From a checkpoint of a small contrastive audio-text model.
Model: encoder arch wavenet, encoder depths [16].
Training: adamw at rate 0.0029, batches of 128.
Data: trained on strings of digits, spoken by a formant synthesiser in many voices, 39062 training examples, 26.2 epochs.
Rows from block 2 of the audio encoder of a small contrastive audio-text model, named by matrix and row number. Rows with one number belong to one channel. Each number is 128 + 24 x the weight over its row's rms, rounded and kept within 0 to 255. All counts start at 0.
After each channel's rows are labels from the 100 clips, of 14976, where the channel reaches its largest size: "strongest on" is what is common among them. Only what is clearly more common there than usual is listed. The data: strings of digits, spoken by a formant synthesiser in many voices.
# filt: filter width-3 conv, dilation 4 (encoder.blocks.2.filt.weight, 192x192x3, each kernel summed), inputs 0-47
# gate: gate width-3 conv, dilation 4 (encoder.blocks.2.gate.weight, 192x192x3, each kernel summed), inputs 0-47
# out: residual pointwise conv (encoder.blocks.2.out.weight, 192x192x1, transposed), outputs 0-47

filt.145 [111 138 148 112 111 127 146 141 153 149 139 136 136 116  67 127  65 129 166 125  92  91 161 135 102 112  95 115 144  91 113  98  90 100 120 128 106 144  80  84 123 114  74 106 115 146 158 133]
gate.145 [115 129 138 116 155 141 152 161 127 129 133 148 120 104 119 109 124 110 141 108 141 136 117  90  84 121  96 123 130 107 101 118 103 142 140 147 130 140 110 106 109 136 121  98 127  77 101 108]
out.145 [150 159 148 137 107 116 138 157 182 168 172 150 117 123  89 124  72 108 101 109  88 102 167 145 126  82  94 145 116 133  97 119 121 130 119 132 167 140 143 102 129 107  81 122 125 146 156 144]
strongest on: "eight"; last digit: three; first digit: eight

filt.74 [143 139 153 112 116 109 153 135 137 136 126 157 127 114  88  99  88 100 107 137  64 111 145 146  91 115 107 141 115 127  98 102 118 120  91 118 174 123 127  81 113 110  78 112 134  95 125 123]
gate.74 [104 163 133 139 131 139 154 162 127 107 124 106  93  89 130 149 143 104 148 149 161 137 137 142  79 112  85 128 125 103 113 105  89 195 152 155 155 147 104 134 126 149 123 103 168 116 102 118]
out.74 [178 103 147  99 132 106 134 107 168 140 145 176 156 154 112 135  94 122 112  96  96 103 119 129  95 109 146 163  97 156 146 133 104 125 132 119 151  84 154 112 150 131  89 147 111  75 156 160]
strongest on: whispered; "seven"

filt.12 [142 126 151 115 142 127 167 119 156 145 149 179 172 130 111 122 124 125 127 130 138 109 119 128  93 137 128 117 165  86 135 125  97 152 126 160 148 123  99 121 113 140 102 114 157  92 142 134]
gate.12 [113 140 132 131 186 138 167 161 114 138 103 160 154  92 122  86 127 102 132 170 104 129 127 124 139 129 115 113 163 113  94  92 109 131 134 141 123 132 109  90  94 139 127 106 129  94 135 122]
out.12 [107 124 140 140  98 140 177 146 158 141 142 169 161 152 122 130 119 154 143 124 139  84 135 128 107 148 141 137 143 157 156 143 150 135 109 164 165 151 151 127 111 126 123 149 123 113 164 159]
strongest on: voice: deep voice; "six"; last digit: six; first digit: six

filt.142 [128 149 146 117 144  97 129 123  98 109 118  81  72  92 154 150 130 105  84 153 129 167 139 149 172 124 125 102 122 113 100 120 158 106 158  89 157 114 136 148 111 120 148 113 158 146  83  97]
gate.142 [116 146 155 125 143 152 156 175 122 128 134 147 107  94 101 100 103 105 120 134  70 139 129 105 100 106  88 134 163 106  93 103 113 157 125 143 144 137 104  84 112 131  96  96 151 115 121 122]
out.142 [130 135 130  95 133 145 121  87  97  92 123 116 125 102 122 142 166  78 102 111 139 195  96  90 128 110 114 127 163 100 144 124  94 125 119 105 113  98 110 131 115 116 129 112 168 130  91 105]
strongest on: voice: deep voice; "six"; last digit: six; first digit: six

filt.28 [154 114 118 135 139 124  68 137 125 133  92 100 153 127 156  91 126 112 133 126 119  96 123  83 125 199 126 139 123 143 120  79 141 124 172 115  66 118 116 144 154  99 167 171  85 121 106 140]
gate.28 [102 145 139  95 130  99 122 121 104  93 127 114 109 114 157 127 108 109  77 136 100 151 132 120 130 118 114 119 192 110 120 144 137 126 137 121 141  79 166 114 128 110 109 113 114 110  91 105]
out.28 [ 86 128 158 138  93  95 142 104  95  75 116  99 133 115 138 166 136 129 134 175 119 130 124 161 175 129 161 120 160 136 145 121 135 116 107 113 130 106 127 109  94  86 143 145 136 150 137 123]
strongest on: "eight"

filt.42 [ 94 108 131 135 107 115 172 124 100 100 129 102 128 114 171 152 166 129  83 164 170 125 131 149 154 163 145  97 116 132 148 121 158 113 154 114 149 130 110 135  77 134 194 143 121 138 118 119]
gate.42 [105 134 146 100 173 142 151 119  99  95 100 146 133  99 142 107 118 117 165 165 112 157 119 134 134 139 129 120 186 110 111 120 113 142 145 125 121 100 128 109  88 148 127  86 121  82 111 122]
out.42 [ 90 106 115 105 163 145 132 107  70  96  98 118 119 106 112 123 146 135 136 144 151 145 110 142 114 145 145  82 168  61 132 136 119 108 105  99 107 112 104 132  89 147 145  79 129  95 115  94]
strongest on: "four"; "five"; last digit: four

filt.91 [117 127 142 118  85 117 146 137 141 131 154 123 122 149 130 165 136 150 133 141 141  95 144 164 124 129 160 119 138 123 138 117 146 149 180 138 135 161  94 118 119 142 135 143 137 156 147 155]
gate.91 [108 169 152 165 185 153 168 158 115  98 146 139 130 104 118 132 130  96 169 130 135 168 136 115 128 103 110 125 148 115  93 138 122 182 128 145 148 131 148 120 106 129 117 103 136 131 104 107]
out.91 [127 119 134 179 129 127 130 190 117 164 163 109  86 114 132 115 121 156 158 155 124  75 151 158 126 156 134 102  98 137 113 141 172 145 166 132 123 171  85 159 126 134 141 115 104 155 125 105]
strongest on: "six"; voice: high voice; last digit: six

filt.184 [ 97 121 158 102 119 116 174 116 114 116 140 134 152 112 145 155 154 126  90 159 184 117 133 149 115 125 158  94 150 112 132 117 150 148 147 114 155 116  94 129  94 139 157 136 171 119 126 127]
gate.184 [100 127 134 121 140 150 148 144 107  98 125 138 134  98 116 119 143 106 137 134 135 139  95  92  82 126 136 100 155 103 101 109  85 140 134 132 120 109  95 134  84 146 137 105 157  91  89 110]
out.184 [102  87 156  96 118 133 116 114 110  99 149 113 112 107 126 156 130 124 120 139 151 110  95 128 115 121 175  96 131 105 135 108 129 110 151 128 105 106  91 159  84 144 132 117 158 106 132 119]
strongest on: whispered; last digit: three

filt.135 [157  99 110 136 139 129  93 111 129 141 124 121 129 169 146 154 128 164 145 142 141 125 127 143 163 143 176 175 133 162 141 134 162 131 171 111 136 140 135 138 136 140 149 174 104 144 135 171]
gate.135 [141 181 151 132  80 108 162 149 141 120 167 122 105 126 105 163 126 114 126 140  84 123 163 108 101 119 101 173 131 138 114 105 127 172 128 128 181 153 137 129 125 154 144 128 171 125 103 141]
out.135 [103 121 131 137 139 106 131 115  88 104 106  96 143 149 170 127 170 151 110 167 156 126 130 144 155 168 160 110 141 142 141 135 172 128 153 112 142 129 136 163 130 135 174 152 129 132 108 121]
strongest on: "eight"; first digit: eight

filt.101 [ 80 152 155 143 171 141 152 155 132 118 137 156 154  91 113 116  89 113 172 128 124 125 146 121 106 106  88 122 169  82 117 133  96 152 109 149 111 142  96  97 103 114  80  80 118 132 162 113]
gate.101 [135 152 139 122 117 117 129 125 141 114 103 161 152  97 129 119 128  77 129 140 144 113 130  90  99 124  86 153 151 126 126 105 104 154 126 140 116 102 123 108 141 114 145 133 125  81 117 116]
out.101 [131 152 153 129  79 113 122 124 175 134 140 148 148 118 106 122  92  92 146 108 100 111 140 114  91 109 101 151 109 134 134 113  78 136 102 143 124 117 117 103 140  96  91 140 130 142 156 143]
strongest on: "one"; voice: child-like voice; first digit: one; last digit: one

filt.26 [166 150 107 172 122 142 150 165 161 175 138 155 142 130 109 109 103 130 139 114  82 115 145 145 130  96 100 174  64 169 113 133 112 156  94 172 146 168 172 108 182 136  80 120  98 156 144 129]
gate.26 [ 76 137 130 137 151 156 134 153 107 109 109 155 155  97 135  96 140  99 153 138 147 129 120 110  98 123 105 102 158 100 105 112  71 139 115 134  91 117  84 112 103 117 119  95 136 110 125  94]
out.26 [151 153 103 175 121 144 150 178 170 182 135 158 143 151 114  69 112 150 161 118 106 102 156 141 110 136  97 142  99 160 111 122 144 155 139 148 129 184 117 122 152 122 112 142  94 143 153 144]
strongest on: reverberation; number of digits: 5

filt.180 [176 159 171 133 143 120 146 120 144 162 161 142 111 131 108 171 140 133 107 152 173  91 168 173 143  93 134 141 148 141 120 139 141 139 125 129 166 132 124 128 106 138 113 117 150 161 149 164]
gate.180 [ 86 130 128 137 158 137 146 169 114 115 106 133 151 109 138 106 115 116 172 156 110 149 116  95 108 154 125 130 159 117 137 120  83 139 151 146  89 133  81  91 114 124 107 100 116 114 142 108]
out.180 [154 130 103 157 143 149 121 150 166 167 166 176 153 173 104  95 124 170 145 105 116 102 139 137 113 105 122 157 100 144 142 155 146 158 101 161 130 168 152 124 159 147 113 131  99 122 166 148]
strongest on: "eight"; first digit: eight

filt.45 [138  62  87 108 126 151 101  99 122 118 110 127 137 168 129 149 134 166 144  92 141 116  85 100 126 137 170 135 114 137 171 153 142 133 132 145 115 126 131 154 140 156 133 148 130 103 128 139]
gate.45 [130 176 143 135 151 155 141 150 127 104 146 146 104 105  94 152 141 104 141 145 130 167 130 104 120 125 106 149 167  92 102 137 105 169  81 140 173 123 154 143  94 147 128 105 156 109 103 113]
out.45 [131 129  83 168 138 150 110 160 123 138 133 119 137 142 145 123 143 171 146 126 149 153 134 148 159 131 120 160 107 160 131 157 163 155 108 163 144 164 153 143 180 159 134 121 105 152 127 107]
strongest on: voice: child-like voice; "seven"; last digit: seven; first digit: seven

filt.143 [138  96  97 146 136 134 156 141 144 159 131 140 142 166 137 116 133 173 153 143 152 107 129 164 148 141 156 131 100 157 126 147 159 115 144 139 142 155 140 138 145 157 144 153  81 135 163 157]
gate.143 [131 140 128 124 174 155 122 111  78  75 112  90 109 113 151 129 134 111 126 128 114 168 116 104 121 142 139  93 117 100 130 158 108 119  82 120 115 105 148 147 125 117 110  85 133 117 104  74]
out.143 [111  93  96 142 130 141 152 157 105 128 132 151 138 125 107  93 118 176 131 158 102 137 128 201 153 139 139 115 135 108 111 136 154 111 100 128 130 151 127  84 112 173 115 108  79 104 138 128]
strongest on: "two"

filt.10 [100 164 167 134 169 139 168 137 132 114 152 166 157 123 104 116 126  92 146 126 124 107 138 128 105  98 108 121 162  84 129 149 103 153  73 143 110 118 145  77 101 104 115  77  77 122 146  99]
gate.10 [148 136 153 117 153 144 150 132 121 126 131 135  80  99 108 134 124  94  69 120 132 150 107 120  82 106 101 124 102 124  90 107 132 116 124 127 177 115 115 142 129 153 115 112 191  80  62 111]
out.10 [120 149 161 123  82 121 152 106 160 116 121 151 152 113  97 113 108  82 150 112 107 131 142 107 113 123 101 156 137 112 156 128  70 130  88 138 116 111 122  97 126  70 105 114 121 129 148 138]
strongest on: "five"; voice: deep voice; last digit: five; first digit: five

filt.106 [106 126 160  87  97  80 146 127 115 142 133 135 124 103 119 124  90 102  97 155  79  96 146 159 132 133 119 102 145 121 108  89 148  94 139  98 132 110  96  77 104 117 113 123 115  99 140 122]
gate.106 [105 159 151 132 174 160 165 135 106 111 152 151 127 111  83 138 125 103 140 134 120 170 131 131 124 119 110 110 157  71  86 143 121 176  84 134 160 128 146 150  92 137 114  83 155 104 120  91]
out.106 [133 122 181  83 133 100 126  81 147 129 122 152 141 139 126 122 144 101  91 126 126 113 119  95 118 139 139 113 145 133 152 108 121  99 155  96 117  71 141 117  88 100 131 157 130 104 134 155]
strongest on: voice: child-like voice; "seven"; first digit: seven; last digit: seven

filt.18 [142 126 132 113 161 113 114 113 108 119 110 146 146 131 131  85 133 112 113 160  66 142 113 109 149 156 142 126 119 145 112 105 150 113 126  88 123  90 157 102 105 118 154 153  98  92  99 136]
gate.18 [ 95 145 131 144 156 168 173 136 113  97 125 139 115 125 110 114 125 109 182 131 124 155 115  81 106 112 116 125 186  86 112 143  84 180 139 133 139 134 123 126  87 122  98  89 164 119 101 107]
out.18 [172  91 130  77 129 104 106  84 119 124 127 132 139 148 135 117 127 130  86 115 132 143  91 125 151 128 151 133 165 134 133 117 106  94 128  88 125  66 144 123 139 126 132 162 120  94 108 159]
strongest on: voice: child-like voice; "eight"; last digit: three; last digit: eight

filt.170 [146  92  69 124 132 128  68 102 109 114  96  99 122 159 137 109 142 152 145  98 105 146 101 107 153 170 147 149  92 162 161 159 126  99  95 110 102 102 160 160 150 132 155 147  91 127 120 127]
gate.170 [135 137 137  88 155 151 126 134 110 105 108 144 152 108  84 119 127  98 121 132 102 151 109 116 113 133 109 104 141  98 109 120 113 132  98 127 129 107 132 134 109 140 137 100 154  81  93  96]
out.170 [130 120  80 132 161 118 108  99 106 129 114 119 133 149 140 116 123 144 105 124 120 172 116 143 157 105 117 150  95 114 128 147 166 141  98 130 125 128 164 130 186 139 119 122  95 130 117  99]
strongest on: "four"; first digit: four; voice: low voice; last digit: four

filt.174 [135 159 144 118 115 104 107 124 124 118 114 123 121 106 137 111 128  82 111 125 113 119 133 110  98 119  90 129 141 125 117 105  96 132 115 112 100  96 125  97 130  85 127 120 112 125 107 106]
gate.174 [117 157 137 126 173 157 172 163 104 111 137 153 123 110 128 133 133 108 116 139 126 164 122 133 107 108 115 103 153 100  84 116 129 154 113 152 186 145 117 134  98 147 111  96 178 108 100 103]
out.174 [141 131 165 120 116 100 115 101 161 132 138 127 138 155 150 139 142  98 107  99 129 114 116  86 102 121 145 157 103 167 158 139 111 140 142 121 122  89 150 169 127  77 152 174 148 113 121 170]
strongest on: "five"; "four"; first digit: five; first digit: four

filt.5 [150 138 112 155 127 137 159 115 116 124 143 112 101 121 168 169 163 116 114 130 164 167 122 125 127 109 127 141  76 113 110 154 134 160 143 131 161 131 168 184 141 136 158 121 151 148  97 117]
gate.5 [ 92 180 155 181 160 153 157 159 113 109 129 176 193 110 140  87 159 109 134 174 128 141 157 109 141 123 136 136 167 122 131 161  84 163  87 143  99 142 129 119  91 115 134 111 106 158 133 125]
out.5 [ 97 127 158 121 103 107 174 129 107 106 164 127 141 129 125 146 113 146 107 187 123 101 157 187 146 141 143 107 148 116 131 135 173 130 118 127 170 134 129 101 101 139 138 125 106 121 149 131]
strongest on: "two"; first digit: two; last digit: two

filt.30 [135 133 132 126 186 127 103 105 102 113 105 120 133 132 134 116 144 122 110 143  97 166 118 138 168 128 149 123 110 123 128 145 149 109  74 114 116  99 179 134 131 137 140 112 115 124 120 107]
gate.30 [116 114 136 125 154 141 159 152 109 120 114 136 130 103  96  93 124 101 125 153  88 145 114 124 102 141 125  97 168  96  99 111 116 116 106 138 132 132 133 106  90 145 134  99 143  71 115 110]
out.30 [143 106 120  99 145 131  93  83 122 107 113 138 171 166 111 131 141 114 128 108 110 182  80 106 137 121 141 161 146 129 151 160  74 140  93 117  97  90 149 120 148 121 125 147 112 104 123 126]
strongest on: whispered; last digit: three; last digit: six

filt.149 [109 164 132 163 129 146  84 142 126 108 116 118 115 110 146 110 135 102 160 101 132 136 113  88  90 135  91 126 130 116 125 115  74 161 140 134  84 123 102 142 135 100 136 108 146 141  98  90]
gate.149 [ 94 141 140 133 161 152 162 119 100  82 104 134 141 104 155 147 151 114 144 160 119 186 122  99 112 156 146 125 183 114 133 140 100 134 112 138 112 111 131 125  98 142 154 102 156 117  92 107]
out.149 [113 148 135 150  93 113  94 113 150  92 128  98 112 124 169 144 152  91 146 103 163 140 116  80 117 125 120 149 110 151 123 133  63 148 145 137 112 111 126 158 133  78 151 157 143 154 109 139]
strongest on: "five"; mains hum; last digit: three

filt.114 [117 135 124 163 120 121 136 152 157 159 146 144 142 154 149 143 141 149 116 164 150 104 144 150 142 132 142 154 136 175 145 129 137 143 128 151 145 164 119 112 110 145 122 151  95 164 144 174]
gate.114 [113  98 125 106 121 140 136 109  74  73 118 110  93 117 133 115 147 126 107 119 116 180  86  94 112 149 138  85 117 128 143 125 131 131 140 109 143 100 120 130 111 136 118 121 174  92  60  97]
out.114 [136 142 111 176 122 153 136 170 160 175 170 153 141 162 104 100 108 163 159 105 115 103 130 130 107 123 115 156 113 161 142 143 144 169 122 167 120 180 140 112 164 141 109 121 103 147 142 128]
strongest on: "one"; "nine"; "six"; voice: low voice

filt.138 [ 80 135 144 114 151 125 118 107  88  91  99 106 145  93 135 134 140  93 143 144 165 154 110 108 108 142 140  91 143  92 131 124 110 139 130 119 119  90 111 139 104 111 143  83 173 134 100  82]
gate.138 [148 159 145 130 171 134 150 185 146 161 112 172 158  92 146  89 129 100 123 157 121 100 143 147 133 104  82 108 144  85  82 103  75 112 132 149 107 134 114  82 121 144 110 115  97 125 145 114]
out.138 [123 113 132 130  63 109 144  84  88  69 157 137 107 124 126 180 133  92  94 138 131 166  76 154 136 107 140 127 136 143 114 140 129 139 109 129 158  85 148  95 136 113 124 149 108 120 117 101]
strongest on: "three"; last digit: three; first digit: three

filt.99 [150 132 119 187 154 152 119 155 133 169 141 143 124 104 148 107 158 107 130 135 167 120 127 125 119 100 101  94  70 125  88 112 102 136 169 135 142 123 108 144 118 135 106 113 140 146 131 120]
gate.99 [159 117 137 123 123 136 146 161 110 115  98 121 106  92 118 109 129 103  98 136 107 136 114  98 112 157 127 127 153 146  94  78 125 117 136 124 132 134  73 114 112 128 138 129 159  95  91 130]
out.99 [109 122 112 147 152 148 154 137 111 127 145 115 118 146 151 129 167 163 109 152 162 122 129 166 164 140 141 122 151 141 141 152 175 149 141 155 163 169 136 135 127 157 159 130 126 126 114 115]
strongest on: "four"; last digit: four

filt.111 [148 126 150 115 118 123 148 100 150 136 175 157 127 158 109 155 146 144  82 119 147 113 134 154 111 111 148 126 104 121 159 169 163 159 109 153 183 129 174 145 132 153 125 129 131 130 143 151]
gate.111 [ 89 119 139 125 117 132 154 137 111  99 125 126 123  96 111 110 141 105 105 147 132 116 126 113  93 140 112  95 155  94 113 102 115 121 121 126 122 122  94 101  88 130 145 110 113  93  99 107]
out.111 [129 142 118 171 133 141 148 176 150 178 155 158 146 162 118 100 121 171 145 135 123  87 158 154 115 116 124 124 108 153 129 131 180 154 130 155 121 178 126 124 138 140 136 132  99 140 177 135]
strongest on: quiet level; "seven"; voice: deep voice; thin (high-pass)

filt.21 [ 73 133 151 137 131 135 190 147 122 111 150 140 129  98  59 111 113 104 144 126 138  98 139 129  96 113 112  99 136  69 117 135 105 144  86 133 135 143 112  84  87 107 103  65  76 118 140 103]
gate.21 [144 137 134 127 149 128 133 127 123 124 142 144  96  97 116 155 131  91  80 131 131 142 111 116  98 112  76 122 115 133 108 117 136 155 133 155 177 102 149 131 141 160 112 114 184  87  83 112]
out.21 [102 126 165 116  82 117 152 108 154 112 128 141 134 114  91 115 112 101 144 125 117 116 140 111 113 144 128 134 134 101 138 118  77 115 110 127 135 107 109  99  95  83 112 120 107 126 152 151]
strongest on: "four"; last digit: four; first digit: four

filt.95 [133 121 146  65 113  75 125 108 102 108 115 104 109 117 123 130  88 115  97 145 114 128 130 150 146 149 114 109 166  92 129 112 154 100 148  84 124  99 107  93 112  92 124 125 118  96 106 120]
gate.95 [119  93 128 112 125 142 122 139 110  96 123 123 105 100 130 105 149 108  88 106 126 147  76  74  90 120 112 106 100 100  99  92 109 138 134 136 144 124 121 131 102 139 142 126 169  72  85 110]
out.95 [121 157 170 134 103  74 125 105 133 128 127 104 121 122 137 136 101 104  89 149  83 128 168 147 170 120 118 133 145 154 129 110 138 110 129 101 151 118 150 108 129  96 114 145 128 160 127 128]
strongest on: "eight"; first digit: eight; number of digits: 5; last digit: eight

filt.154 [144 119 111 166 133 155 158 154 158 161 165 156 131 149 148 138 172 158 116 140 171 118 128 150 135 116 142 133 121 143 127 144 134 141 159 163 164 165 125 123 122 180 131 144 114 133 139 160]
gate.154 [117 111 122 131 138 146 151 128 117 100  98 148 121 112 116 107 139 104 126 129 147 136  94  55  88 152 114 133 149 120 130 124  87 157 127 152 121 109 129 125  98 126 135 120 145  77  83 109]
out.154 [112 116 109 149 147 172 156 162 119 132 121 157 137 128 118 115 143 170 175 120 157 113 124 116  89 149 140 110 120 101 136 137 139 139 131 154 105 161  95 136 109 160 140 101 131 116 143 123]
strongest on: reverberation; last digit: three

filt.68 [121 125 168 119 116 104 199 113 112 121 144 124 125  98 104 133 113 131 120 181 152 113 155 176 149 138 152 101 153 119 111 109 159 126 125 111 163 127  89 110  95 133 125 120 134 142 147 140]
gate.68 [111 165 144 125 167 139 174 160 121 121 137 160 142 105 141 111 152  91  89 154 111 122 122 106  85 115 108 101 137 117  78 120 100 160 138 145 142 115 132 139 107 151 149 103 156 102  98 103]
out.68 [130 138 148 107 145 128 145 124 102 133 137  98  75 104 110 137 129 122 127 134 134 107 153 142  83  88 136  86 139  67  96 133 112 122 149 100 125 132  94 165  90 138 114  58 134 135 118 109]
strongest on: "three"; last digit: three; thin (high-pass); first digit: three

filt.119 [ 81 145 150 125 107  94 109 114 115  97 103 108 125  98 108 128  93  91 142 117 101 141 133 108 119 133  99 129 126 118 128  91 106 122 102 106  87 109 116 104 119  76 120 115 126 135 120  94]
gate.119 [109 115 117 128 114 151 150 135 108  98  98 141 111 104 132 120 164 106 122 124 169 137  96  99  85 147 120 118 139 120 125 126  91 149 112 145 133 119 106 120 102 141 158 109 132  75  91 103]
out.119 [144 159 151 123  77  96 114 112 143 119 134 106 120 107 135 147 105  64 102 126 104 138 142 134 152  97  99 146 124 137 114 113  96 129 122 116 142 113 140 111 156  96 103 142 130 158 120 129]
strongest on: whispered

filt.50 [118 113 137  93 158 171 118 105 102  97 130 132 109 123 101 169 143 119 101 102 147 160  97  97 105 134 137 106 177  77 152 155  95 125  85 136 115 111 130 146 100 140 147  93 190  90 114  96]
gate.50 [106 177 166 179 143 143 140 157 125 108 129 143 143  84 125 140 148  95 125 151 120 149 153 119 116 125  92 120 147 101 116 108  94 128 111 130 119 122 112 126 116 156 137 108 154 148 106  96]
out.50 [145 131 133 145 104 165 142 145 153 132 135 150 165 149 139 150 146 139 154 118 127 122 105 128 131 119 137 169 141 153 157 157 116 148  98 169 128 143 130 127 132 137 142 157 166 126 136 146]
strongest on: "eight"; last digit: eight; first digit: eight

filt.13 [168 119 100 125 146 133 145 111 112 133  88 135 121 130 111 139 122 126 117 138 137 164 125 128 170 141 141 177 110 151 106 116 152 114  97 113 165 119 177 167 139 144 135 130 152 108 121 138]
gate.13 [118 146 154 139 166 169 163 151 142 126 141 174 140 118  70  98 104 117 133 126 110 154 139 134  98 126  98 133 152  87 102 122 120 136 101 138 145 128 147 127 106 121 108 114 148  88 123 121]
out.13 [124 128 108 140 150 128 120  99  73 101 110 102 118 104 143 135 145 112 132 151 142 169 126 159 160 125 125 116 169  97 122 151 143 136 104  98 121 127 129 136 150 115 134 104 122 149  98  85]
strongest on: "six"; voice: high voice; first digit: six; last digit: six

filt.53 [147 104 122  96 144  92  93  91 115 118 123 101 133 146 156 146 171 142  75 135 155 106 121 122 156 157 172 142 112 159 157 137 151  82 133  93 121 100 157 140 124 131 197 174  98 111 119 153]
gate.53 [112 127 112 177 108 164 146 150 134 106 115 144 134 132 130 140 145 117 152  98 150 152  97  92  64 125 122 150 139 120 143 143  88 171 117 166  92 139 138 136 140 135 144 113 146 102  99 111]
out.53 [135  89 123 111 159  95  79  98 105 133 102 136 139 169 161 126 145 173  90 170 108 101 107 158 163 131 156 128 137 165 139 112 195 110 138  99 108  95 165 115 126 153 158 178  91 109 122 148]
strongest on: reverberation; "seven"; thin (high-pass); first digit: seven

filt.160 [141  99 118  54 125 136 165  89 112 100 111 116 114 134 113 174 128 137 105 147 106 181  96 137 122 150 163 125 181 124 154 146 145 110 121 126 172 101 145 138 127 148 130 133 190  79 112 130]
gate.160 [138 168 161 145 180 119 141 123 110 125 117 168 126 102 158 112 139  86  69 163  99 124 137 146 129 109 115 107 100 128 117 119 139 156 109 140 147 104 170 131 117 148 130 113 123 124 100 107]
out.160 [144 117 124 103 163 151 119 114 118 124 124 118 119 106  98 152 125 111 119  84 125 161  99  81 100  98 127 114 123  86 150 129 108 123 129 119 130 112 134 144 119 148 100  82 178 114 121  91]
strongest on: "two"

filt.108 [128 153 155 108 160 131 148 134 130 124 141 180 174 129 124 121 115  93 126 120 110 126 120 114  99 128 118 125 151 112 135 151 130 162  95 146 161 114 156 119 107 122 141 111 135  83 113 119]
gate.108 [163 126 115 131 141 130 147 133 137 161 124 128  78  99 157  96 132 124 107 116 137 141 124 108 136  88 100 132 118 146  73  94 146  82 175 129 143 121 101 102 150 165 122 103 170 102  90 145]
out.108 [120 112 150 108 110 110 144 107 151 126 119 147 134 115  84 111 100 105 141 118 113 121 114 100 114 123 123 127 133 104 118 104  86 109 108 119  93  87 114  79  97  86  92 116 115 109 152 138]
strongest on: "five"; first digit: five

filt.159 [147  85  99 113 148 161 120 123 139 141 123 158 151 159 146 110 157 155 137 114 154 127  93  95 106 143 155 137 112 130 148 169 108 117 126 165 127 121 148 142 143 161 126 138 120  80 140 137]
gate.159 [119 125 128 128 146 138 150 127 117 107 116 153 134 115 152  99 158 100 110 142 156 129  95  88  83 134 121 105 134 144 109 109 103 137 145 144 133 111 122 121 117 142 149 111 133  80  77 111]
out.159 [127  91  99 134 127 158 119 117 124 106  97 151 153 156 149 120 155 163 161 119 154 138  78  99 121 173 159 146 119 144 155 140 125 126 112 153 115 131 138 132 132 153 152 162 130  95 129 139]
strongest on: reverberation; number of digits: 5

filt.3 [166 129 124 152  93 104 122 135 179 179 152 163 149 151 120 116 100 144 113 116  80  80 145 146 132 106 120 163  75 176 120 107 150 129 111 147 148 152 143 102 168 123  91 170 105 134 166 160]
gate.3 [108 117 147  93 107 123 157 148 126 117 150 147 127 100  92 122  92 111 105 141  94 110 131 164  83 113 109  90 165  82 132 131 118 117 105 125 146 129 118 101  93 125 100 101 126  89 132 114]
out.3 [141 119 127 123 143  97 111 148 158 176 128 152 146 148 120  68  86 150 127 128 115  53 162 139 104 165 116 122  90 142 119 105 159 114 141 117 125 132 121 111 136 122 117 133  63 120 165 145]
strongest on: "three"; last digit: three; first digit: three; whispered

filt.141 [ 85 133 172 106 141 110 153 117 110 112 137 125 159 108 143 149 126 133 100 175 153  96 145 149 161 148 156  83 175 115 125 108 160 107 175 101 121 119  95 108  65 129 138 131 128 146 153 138]
gate.141 [108 139 131 142 165 158 135 156 116 101 128 147 125 109 151 142 142 116 103 132 115 158 100  80  98 114 110 117 155 119 125 122 104 165 154 155 124 111 132  95 106 163 113 106 143  86  87 113]
out.141 [115 117 150  84 136 126 131  99 112 105 140 124  91 101 103 146 125  96 111 132 138 126 121 112 112  95 132  82 169  50  96 131  97 103 139  93 114 102  93 131  78 114 120 107 150 111 126 126]
strongest on: "one"; first digit: one

filt.1 [171 179 138 159 134 128 104 137 150 156 155 135 111 127  96 149 128 115 124 114 121 120 144 148 112  85  95 142  96 140 125 149 107 166  94 145 129 135 166 139 169 118 103 107 133 172 131 122]
gate.1 [ 95 136 127 121 142 143 127 145 104  98 108 124 103 102 127 119 134  98 128 122 130 145 108 104 105 150 114 100 157 106 101 113  88 124 123 110 110 119 100 127 110 121 142 104 137 100  70  84]
out.1 [138 169 129 156 124 147 157 155 180 164 167 161 141 156 130 126 137 133 133 119 127 120 154 120 123  98  99 155 124 164 139 144 148 169 126 173 170 171 139 143 153 122 121 142 151 151 145 142]
strongest on: reverberation; "three"; "six"; last digit: three